A small image classifier, trained from scratch: depths [2, 4, 4].
Rows from block 5 of a small image classifier, named by matrix and row number. Rows with one number belong to one neuron. Each number is 200 + 30 x the weight over its row's rms, rounded and kept within 0 to 999. All counts start at 0. After the name is the row's rms in percent of the matrix's.
Before each neuron's rows are labels from the 100 images, of 14976, where the neuron reaches its highest value: "peak on" is the class under the peak. Only what is clearly more common there than usual is listed. The data: pictures of board games with random positions, seen at a slant. In brackets: how many of the 100, against the usual share in percent.
# fc1: MLP up (model.blocks.5.mlp.fc1.weight, 256x128), inputs 0-127
# fc2: MLP down (model.blocks.5.mlp.fc2.weight, 128x256, transposed), outputs 0-127

peak on: board (92 vs 58.7)
fc1.109,099,182,197,176,207,194,154,188,190,186,205,240,164,168,184,220,255,206,244,254,218,199,186,149,154,210,232,267,173,219,176,107,209,230,238,241,212,145,172,192,226,247,233,222,213,162,163,150,250,220,208,228,192,214,180,187,218,206,183,230,170,156,219,179,240,178,200,184,232,203,205,201,192,201,213,249,194,158,209,193,180,185,230,206,196,137,174,241,235,181,218,179,205,159,177,212,189,163,203,194,200,185,229,165,198,201,215,200,204,185,175,175,197,225,267,257,263,200,189,246,194,262,236,198,195,263,197,204,211
fc2.109,105,178,209,179,235,174,191,217,185,196,198,186,219,220,169,233,196,237,171,176,209,180,180,274,198,145,220,189,224,200,201,192,159,229,129,166,190,182,230,190,215,173,239,150,242,192,207,244,179,170,181,160,225,177,125,193,133,225,142,190,201,188,189,186,208,188,245,223,203,163,230,179,189,191,199,240,222,210,169,173,205,230,186,207,131,226,241,169,162,222,230,190,235,189,212,179,157,255,226,251,167,216,208,234,187,190,219,199,168,233,199,217,191,302,186,186,207,152,195,223,196,200,206,249,201,221,245,203,235

peak on: board (90 vs 58.7)
fc1.25,098,189,213,223,234,257,230,233,157,220,251,194,244,229,175,207,222,205,196,220,218,204,202,191,239,186,223,177,198,183,193,207,164,230,206,125,236,239,148,208,176,197,162,182,189,203,197,213,187,164,230,197,193,177,219,255,212,256,155,220,144,230,191,212,125,190,222,253,208,157,206,211,211,248,228,171,211,230,190,240,230,201,204,234,161,174,209,187,194,230,190,176,241,244,212,174,177,231,222,185,163,247,189,181,186,197,200,191,180,181,191,175,138,190,231,196,121,175,157,273,156,178,238,239,179,209,174,222,205
fc2.25,108,189,157,192,192,124,221,184,212,174,184,192,236,189,150,216,200,211,164,196,176,222,155,185,171,239,170,175,137,197,252,159,221,194,197,237,169,210,236,214,234,270,208,200,215,192,231,147,182,214,158,187,264,167,232,170,207,209,187,191,237,174,164,181,194,161,172,176,223,200,218,178,188,160,214,195,208,211,200,171,160,204,189,146,214,202,135,234,101,182,244,232,237,223,183,187,202,245,177,186,231,242,227,169,195,190,180,224,172,184,141,190,225,199,196,167,202,189,164,201,245,180,242,227,249,205,213,198,200

peak on: board (97 vs 58.7)
fc1.140,086,192,219,169,232,149,198,219,193,239,160,241,185,229,221,241,130,175,204,169,174,191,192,154,206,201,225,249,180,183,187,149,160,209,170,224,206,184,229,253,273,222,177,145,161,211,219,168,182,162,167,205,218,156,227,215,194,215,208,178,145,208,192,167,195,212,158,168,231,199,202,243,228,170,207,226,187,181,205,169,184,213,225,202,182,229,167,264,225,209,146,200,216,237,220,134,190,185,192,195,183,244,236,243,251,174,226,180,244,155,234,223,183,188,221,168,211,182,252,185,246,179,166,186,211,239,202,190,165
fc2.140,093,200,194,193,217,194,224,185,206,193,220,183,203,180,184,249,202,204,177,190,168,242,207,93,177,243,249,181,231,218,244,244,195,114,220,205,182,213,163,197,171,228,154,150,214,178,193,179,193,173,161,247,196,237,219,228,223,233,194,156,244,227,192,227,252,186,186,191,244,221,228,205,174,216,200,143,212,213,149,227,145,207,188,170,199,251,205,147,160,219,166,179,197,174,209,153,194,198,213,149,244,220,201,166,200,174,145,237,201,142,186,219,195,222,214,204,181,195,221,238,154,228,181,217,188,196,234,187,215

peak on: piece of the first side (35 vs 2.1)
fc1.4,101,212,220,182,182,246,205,217,205,176,134,229,187,204,146,180,192,216,193,94,194,229,187,193,201,182,187,196,162,128,235,213,257,202,173,177,195,141,230,182,235,226,192,194,195,163,197,208,202,184,168,206,186,161,196,204,201,154,159,227,194,166,185,203,195,179,180,186,237,229,185,203,182,145,193,196,211,170,211,223,182,165,228,222,236,247,194,174,195,213,204,233,206,210,290,154,254,205,173,176,198,189,215,192,168,175,196,217,211,223,204,214,177,173,287,205,182,199,175,211,200,193,158,135,165,192,161,206,124
fc2.4,118,263,182,205,175,235,197,203,194,215,180,166,229,213,246,227,185,180,227,181,173,210,186,131,227,189,171,145,159,146,204,188,202,216,224,176,221,224,138,204,207,222,243,204,205,163,127,169,195,205,226,228,234,204,190,230,211,211,249,220,245,240,176,183,207,173,149,191,166,185,229,226,200,214,158,221,179,229,162,240,190,204,156,175,246,204,214,272,179,208,174,206,221,188,204,190,203,246,188,210,168,194,152,172,206,161,195,186,196,241,167,201,204,238,255,198,190,160,184,182,212,223,200,225,201,230,196,213,315

peak on: board (93 vs 58.7)
fc1.185,106,185,231,241,234,178,210,248,184,134,195,228,204,140,171,278,208,186,168,167,200,218,220,206,208,196,168,148,214,221,193,207,188,228,231,160,184,220,145,204,207,201,187,226,214,167,167,201,202,216,226,213,209,170,162,183,274,252,181,176,156,272,240,209,176,158,180,231,232,179,202,209,223,221,188,200,170,214,256,203,122,190,178,241,221,172,191,206,163,233,182,237,160,214,206,187,203,190,216,167,244,204,168,134,221,196,205,193,193,256,167,224,265,225,179,186,171,196,217,210,203,207,243,219,189,207,216,252,213
fc2.185,097,213,179,207,180,195,179,147,212,195,181,240,184,223,173,184,153,155,198,200,194,205,178,211,237,215,165,167,208,216,217,180,221,146,179,272,249,176,212,173,241,169,196,197,169,201,188,194,214,182,175,236,261,212,208,221,233,219,212,215,201,288,194,212,210,215,182,225,221,173,240,182,250,154,166,166,193,180,194,213,192,176,254,178,178,176,243,201,222,163,225,237,186,156,208,234,212,188,195,258,179,220,258,209,199,196,192,171,159,233,178,212,197,141,162,227,267,197,190,245,203,178,202,148,204,224,270,157,146

peak on: piece of the first side (37 vs 2.1)
fc1.179,084,178,249,170,169,226,225,209,222,183,202,176,184,162,216,161,200,182,180,139,171,282,185,167,231,191,187,238,227,203,223,200,184,254,295,202,215,216,218,178,212,253,178,146,205,213,228,216,221,187,207,225,225,176,199,188,230,186,185,231,198,164,173,210,209,186,289,269,188,181,193,221,180,228,183,191,202,224,188,199,219,172,250,231,176,224,230,212,196,183,184,191,184,206,172,143,176,190,211,181,177,165,234,244,200,232,174,199,151,272,184,229,182,207,223,150,208,219,217,174,196,202,216,219,208,217,189,254,125
fc2.179,095,239,218,248,176,189,202,165,186,158,156,220,203,160,225,171,235,217,191,166,213,175,161,214,236,234,179,240,227,216,186,220,203,219,193,175,209,252,169,213,206,217,237,174,188,217,206,190,216,231,236,216,223,153,170,168,196,171,213,221,239,166,193,186,296,270,210,167,193,171,249,204,181,198,220,240,150,190,202,189,190,210,219,190,180,248,207,228,182,190,268,181,174,188,213,265,201,208,224,239,179,200,214,161,191,208,250,182,242,199,183,173,252,160,254,246,186,152,134,163,196,212,219,180,198,162,217,157,218

peak on: piece of the first side (48 vs 2.1)
fc1.107,091,208,167,189,264,238,193,203,133,208,180,213,207,201,161,206,187,191,242,172,220,166,223,174,224,205,201,197,141,175,228,203,244,227,286,213,216,199,263,177,271,200,194,248,188,183,248,259,198,206,227,224,160,181,248,207,194,215,268,281,201,180,236,182,185,213,243,212,253,184,187,184,196,185,182,228,243,200,177,223,245,159,157,210,185,185,191,210,191,188,212,222,193,176,193,182,235,183,178,194,195,189,220,204,185,208,203,200,208,183,226,225,156,154,258,199,186,215,190,194,192,144,227,191,184,209,174,183,118
fc2.107,106,161,232,246,228,252,182,205,161,202,181,132,216,187,178,190,138,202,181,156,179,186,188,233,223,176,220,205,195,180,249,212,155,217,176,200,237,263,187,184,271,217,219,247,214,188,182,169,205,224,224,199,167,204,252,206,187,216,211,220,241,207,147,208,244,163,207,181,231,176,194,190,151,238,188,218,216,229,184,192,161,220,225,180,216,220,200,206,162,167,179,175,207,237,192,222,146,223,224,184,217,280,161,173,231,202,202,202,192,193,180,168,241,204,250,215,186,167,209,212,213,227,156,242,250,186,190,172,287

peak on: piece of the first side (30 vs 2.1)
fc1.192,098,196,175,200,205,154,207,234,202,202,218,163,243,157,215,187,191,181,253,204,214,183,232,210,159,173,173,206,235,238,202,152,207,240,332,223,214,230,250,174,163,233,212,209,179,180,236,188,233,126,220,209,241,198,236,201,199,218,195,244,208,193,174,185,179,233,258,181,187,191,223,226,167,207,203,186,220,205,207,226,206,219,215,211,213,179,194,221,208,168,212,179,211,209,117,221,189,163,244,196,155,180,234,233,189,231,199,179,184,170,173,219,182,227,240,137,215,187,148,180,180,215,186,228,157,171,176,214,145
fc2.192,114,197,204,202,205,195,228,201,113,201,185,256,224,176,199,203,252,199,225,145,177,232,211,215,231,242,205,195,137,180,189,236,193,129,153,218,203,233,189,163,189,263,217,191,148,221,167,218,235,201,196,210,185,206,177,190,232,197,214,174,216,170,233,199,234,211,188,202,233,218,199,214,183,219,262,214,189,226,212,231,168,226,162,181,198,211,183,204,131,166,211,155,209,214,176,198,222,226,243,168,233,224,195,188,222,181,197,174,193,180,231,177,191,200,263,173,213,153,230,169,210,170,146,209,281,177,220,245,275

peak on: board (89 vs 58.7)
fc1.240,102,172,133,201,225,162,150,241,204,208,204,247,180,182,229,167,199,189,191,239,238,207,224,203,227,195,187,187,199,153,230,188,186,170,151,201,217,216,201,246,172,229,192,239,237,219,211,199,201,272,211,207,178,212,199,162,221,189,172,168,190,184,256,166,243,182,226,200,159,241,241,223,220,174,245,209,189,212,201,200,174,232,241,203,162,168,146,230,198,228,240,207,193,170,204,234,202,247,235,204,174,158,219,144,197,231,217,165,262,216,209,173,231,208,221,217,184,202,125,218,165,275,258,189,191,198,207,215,256
fc2.240,111,210,187,195,157,193,206,241,158,190,192,205,185,206,183,192,183,202,190,266,156,237,185,199,236,198,271,157,206,202,197,153,189,226,150,149,244,182,199,198,191,235,197,259,204,151,186,191,190,210,175,219,235,192,234,204,200,184,177,252,197,229,184,211,211,159,213,243,200,206,199,143,208,244,159,232,177,182,259,177,204,210,190,198,217,176,212,218,299,243,229,289,241,223,223,211,208,223,210,239,195,224,207,184,169,194,182,197,242,242,143,200,159,175,213,233,181,156,207,222,200,183,194,201,167,163,187,210,138

peak on: board (90 vs 58.7)
fc1.21,094,234,170,182,134,217,196,239,222,219,201,200,192,242,200,162,218,241,177,250,222,170,229,223,221,212,251,189,202,218,235,164,153,231,155,172,148,209,179,207,171,149,185,187,261,199,234,199,207,224,179,232,241,197,156,201,216,166,189,186,170,204,252,203,178,202,193,207,203,209,161,198,229,180,208,214,188,219,206,218,207,186,199,235,237,238,143,213,170,187,180,221,252,173,196,165,259,152,188,197,146,128,128,232,187,219,179,215,227,154,161,269,195,153,185,219,226,200,178,204,237,166,216,169,178,153,194,188,194
fc2.21,096,206,212,216,220,170,247,229,166,241,208,148,165,192,249,216,152,122,177,190,146,228,165,184,202,182,194,165,196,196,228,190,211,226,232,179,249,199,236,199,191,189,200,204,178,233,198,177,159,170,223,207,185,255,224,163,241,211,190,181,194,205,233,200,151,219,192,229,185,202,171,151,157,216,202,172,168,223,211,232,158,208,202,252,253,150,214,257,219,176,182,158,212,184,212,234,209,270,201,166,180,195,171,203,190,167,217,194,169,212,98,205,174,213,192,168,183,213,236,197,185,163,202,135,209,145,184,210,202

peak on: board (89 vs 58.7)
fc1.13,101,159,212,208,219,141,210,202,203,156,201,205,194,214,160,227,187,196,209,233,194,192,197,165,173,242,223,219,234,262,191,198,191,159,250,275,207,159,190,163,254,259,222,171,209,187,222,202,175,171,206,214,219,209,143,228,253,201,175,168,199,228,222,197,198,150,172,234,205,195,157,165,214,154,154,215,133,247,239,226,201,212,213,197,183,185,253,200,146,228,150,225,220,195,226,187,191,213,227,194,185,216,192,196,216,175,234,190,237,225,200,231,233,224,270,187,221,257,244,209,244,229,180,241,245,169,196,173,205
fc2.13,117,238,252,196,182,116,175,224,167,151,194,177,182,200,188,160,207,221,200,185,189,192,157,188,148,208,167,210,220,228,171,224,229,167,224,236,214,163,217,205,163,196,208,183,182,172,181,176,162,227,207,189,200,192,167,227,270,191,238,211,159,170,232,182,252,239,216,177,200,174,188,207,197,215,205,222,192,202,199,202,182,202,212,205,190,223,195,218,157,229,214,165,192,164,212,198,193,200,250,213,193,194,186,191,259,168,162,170,234,247,175,198,248,234,144,263,145,281,217,183,210,180,207,227,190,228,215,273,120

peak on: piece of the second side (28 vs 2)
fc1.15,104,229,204,233,262,176,195,210,217,226,246,233,261,157,187,143,207,230,202,211,240,260,161,200,192,224,239,180,235,209,255,163,178,229,187,174,181,210,199,232,180,171,193,164,172,191,225,218,180,232,222,202,228,174,208,172,237,241,229,192,141,178,214,237,174,168,214,244,184,237,210,178,201,183,182,206,163,265,197,253,210,225,235,214,172,151,254,244,216,195,187,167,216,190,245,184,188,236,197,211,203,188,187,191,215,146,213,144,199,186,182,214,158,186,193,213,178,229,191,236,213,165,189,212,282,241,156,157,181
fc2.15,104,173,216,213,186,216,232,205,165,210,223,172,188,194,154,213,201,172,239,188,193,140,179,221,185,180,118,189,130,183,218,206,208,196,219,191,196,255,240,170,251,231,217,179,179,175,205,207,217,222,173,151,234,217,192,223,163,170,211,222,231,226,220,198,208,140,189,187,231,213,153,197,216,213,179,229,194,213,207,222,183,169,192,201,210,231,223,177,229,217,172,212,235,228,176,189,226,196,192,217,231,201,227,207,177,227,202,150,139,202,139,205,274,193,144,207,178,235,261,203,229,243,245,164,181,147,211,164,292

peak on: table (69 vs 37.3)
fc1.249,112,220,181,187,186,184,160,157,191,208,200,180,184,169,199,213,145,170,250,215,148,173,207,200,228,231,228,247,152,191,225,229,226,205,191,223,242,245,209,195,196,211,222,235,232,133,185,197,243,169,201,200,184,184,169,208,154,223,162,189,188,180,219,173,155,234,220,192,165,159,183,219,211,176,266,201,187,201,236,192,170,224,227,188,239,201,191,170,209,155,143,212,192,248,191,201,219,251,209,197,200,199,224,127,229,222,171,215,163,179,173,178,179,190,186,247,111,148,144,269,188,230,189,153,220,182,191,215,186
fc2.249,105,235,183,222,207,248,253,192,195,183,194,202,188,268,226,237,188,275,210,223,170,194,182,177,272,185,214,170,239,195,162,178,146,180,194,189,226,190,191,238,201,171,160,220,190,175,176,178,227,175,198,204,146,235,154,175,195,226,138,188,231,193,239,220,187,193,230,166,175,214,199,203,230,213,161,206,230,180,230,250,203,218,245,244,229,186,203,250,210,210,167,174,211,232,159,227,237,163,229,208,147,194,249,208,222,179,239,227,184,210,258,188,151,215,195,188,207,232,252,221,221,120,188,199,193,164,174,207,177

peak on: piece of the second side (27 vs 2)
fc1.40,101,220,268,147,214,235,183,263,209,244,196,214,184,182,224,215,196,218,151,185,226,250,170,190,210,208,244,147,228,182,180,184,210,233,194,195,204,185,191,159,227,227,191,140,187,256,141,199,244,208,190,182,210,176,225,218,237,263,245,164,179,223,213,278,226,193,215,245,204,209,216,168,190,236,182,162,211,192,174,189,258,207,213,223,183,216,212,215,220,215,156,188,217,167,155,195,178,209,242,234,162,294,163,186,185,144,205,204,225,168,171,176,160,200,213,226,218,224,194,157,230,217,216,207,174,194,185,197,186
fc2.40,094,178,185,172,163,234,195,184,249,198,198,232,205,227,202,216,178,237,190,226,182,218,177,188,207,172,117,196,216,195,200,182,161,192,148,210,196,168,153,204,166,157,173,251,147,182,243,234,123,171,186,192,195,247,207,139,190,178,188,159,236,219,189,174,166,140,253,180,229,203,196,187,202,233,218,180,201,205,182,196,206,183,177,205,212,295,167,224,174,235,237,234,219,153,197,200,204,201,157,255,182,182,189,161,180,207,175,198,196,170,210,228,213,159,185,206,188,206,173,212,139,238,232,165,231,218,186,158,245

peak on: table (84 vs 37.3)
fc1.99,103,261,234,231,209,183,201,203,164,206,207,182,229,236,205,224,235,204,203,155,235,207,192,145,223,199,218,136,177,209,211,252,196,211,221,249,231,175,226,131,158,250,214,211,235,199,223,217,209,242,202,241,230,237,222,181,189,241,218,180,243,213,210,222,169,180,202,236,216,159,183,217,173,197,202,177,233,200,135,202,176,169,198,185,170,150,244,169,143,183,202,221,194,167,199,196,198,258,232,220,170,203,159,177,241,190,181,240,116,232,207,222,215,185,205,173,192,200,211,169,218,144,193,188,215,146,165,236,258
fc2.99,094,246,198,185,221,122,185,176,212,197,216,237,182,244,187,230,196,163,189,210,219,223,213,207,184,191,184,269,217,171,234,236,224,236,230,176,228,170,188,203,261,292,189,164,161,230,187,224,222,227,190,174,220,223,230,210,197,152,161,211,203,241,229,177,187,211,231,206,218,224,168,169,172,184,166,243,160,256,202,160,197,194,206,256,184,195,210,190,221,170,230,179,221,210,145,193,221,181,158,181,199,233,133,169,198,172,205,208,205,152,180,183,218,165,261,195,180,172,136,185,217,204,181,187,225,194,176,254,158

peak on: piece of the first side (34 vs 2.1)
fc1.193,094,117,182,190,186,246,237,218,200,168,260,197,225,171,218,226,211,189,179,173,166,252,192,195,236,197,215,249,232,120,221,187,214,206,296,230,211,174,210,171,227,153,221,178,175,173,202,159,170,181,214,189,199,216,205,183,174,203,176,193,191,187,229,230,151,151,264,130,231,201,208,220,190,152,209,202,239,196,212,195,166,214,230,190,226,171,214,148,247,201,231,171,208,220,157,239,222,217,210,196,176,172,278,228,158,192,190,198,192,184,251,223,219,217,215,224,211,215,166,218,180,240,179,192,214,195,217,214,200
fc2.193,101,222,209,220,259,182,174,194,146,194,174,155,205,192,204,163,259,214,191,249,258,174,155,208,169,162,187,140,211,213,203,196,233,154,96,185,201,163,216,211,146,204,210,220,196,166,202,163,218,204,220,159,237,200,186,154,144,166,210,169,156,199,260,161,225,215,152,261,215,174,270,218,196,228,213,248,170,206,212,207,163,168,188,195,165,206,216,173,147,244,179,219,206,173,234,187,186,211,202,209,236,199,165,213,198,184,195,177,233,192,240,217,207,209,208,218,194,224,251,186,199,174,183,216,188,221,206,183,215

peak on: board (93 vs 58.7)
fc1.237,109,190,204,195,238,185,150,210,159,151,201,180,193,191,231,146,191,155,165,214,214,217,197,142,215,200,171,218,221,204,224,205,189,171,234,206,230,242,193,154,189,238,172,241,242,211,246,214,217,223,160,218,198,225,188,159,217,189,239,133,169,195,241,203,203,218,226,246,191,217,176,182,188,204,238,142,134,238,169,181,195,204,198,227,205,202,119,214,204,165,226,260,189,172,123,261,217,210,266,169,210,178,171,204,163,179,161,214,172,210,192,171,226,164,170,219,211,189,181,181,223,192,211,223,253,213,225,175,176
fc2.237,108,211,155,240,167,194,197,194,219,214,197,187,216,183,199,226,199,231,193,216,184,200,239,208,198,187,176,171,229,179,267,242,205,179,155,226,250,187,140,189,267,186,252,204,151,201,180,206,185,179,193,211,225,196,230,143,199,183,188,235,211,182,247,157,225,221,269,248,191,224,143,214,213,197,164,222,190,191,195,197,193,180,220,171,202,189,167,255,290,178,201,169,212,176,198,203,249,208,264,200,195,223,196,165,195,207,295,179,213,211,173,161,208,207,212,184,237,202,188,178,190,209,231,190,130,247,206,229,157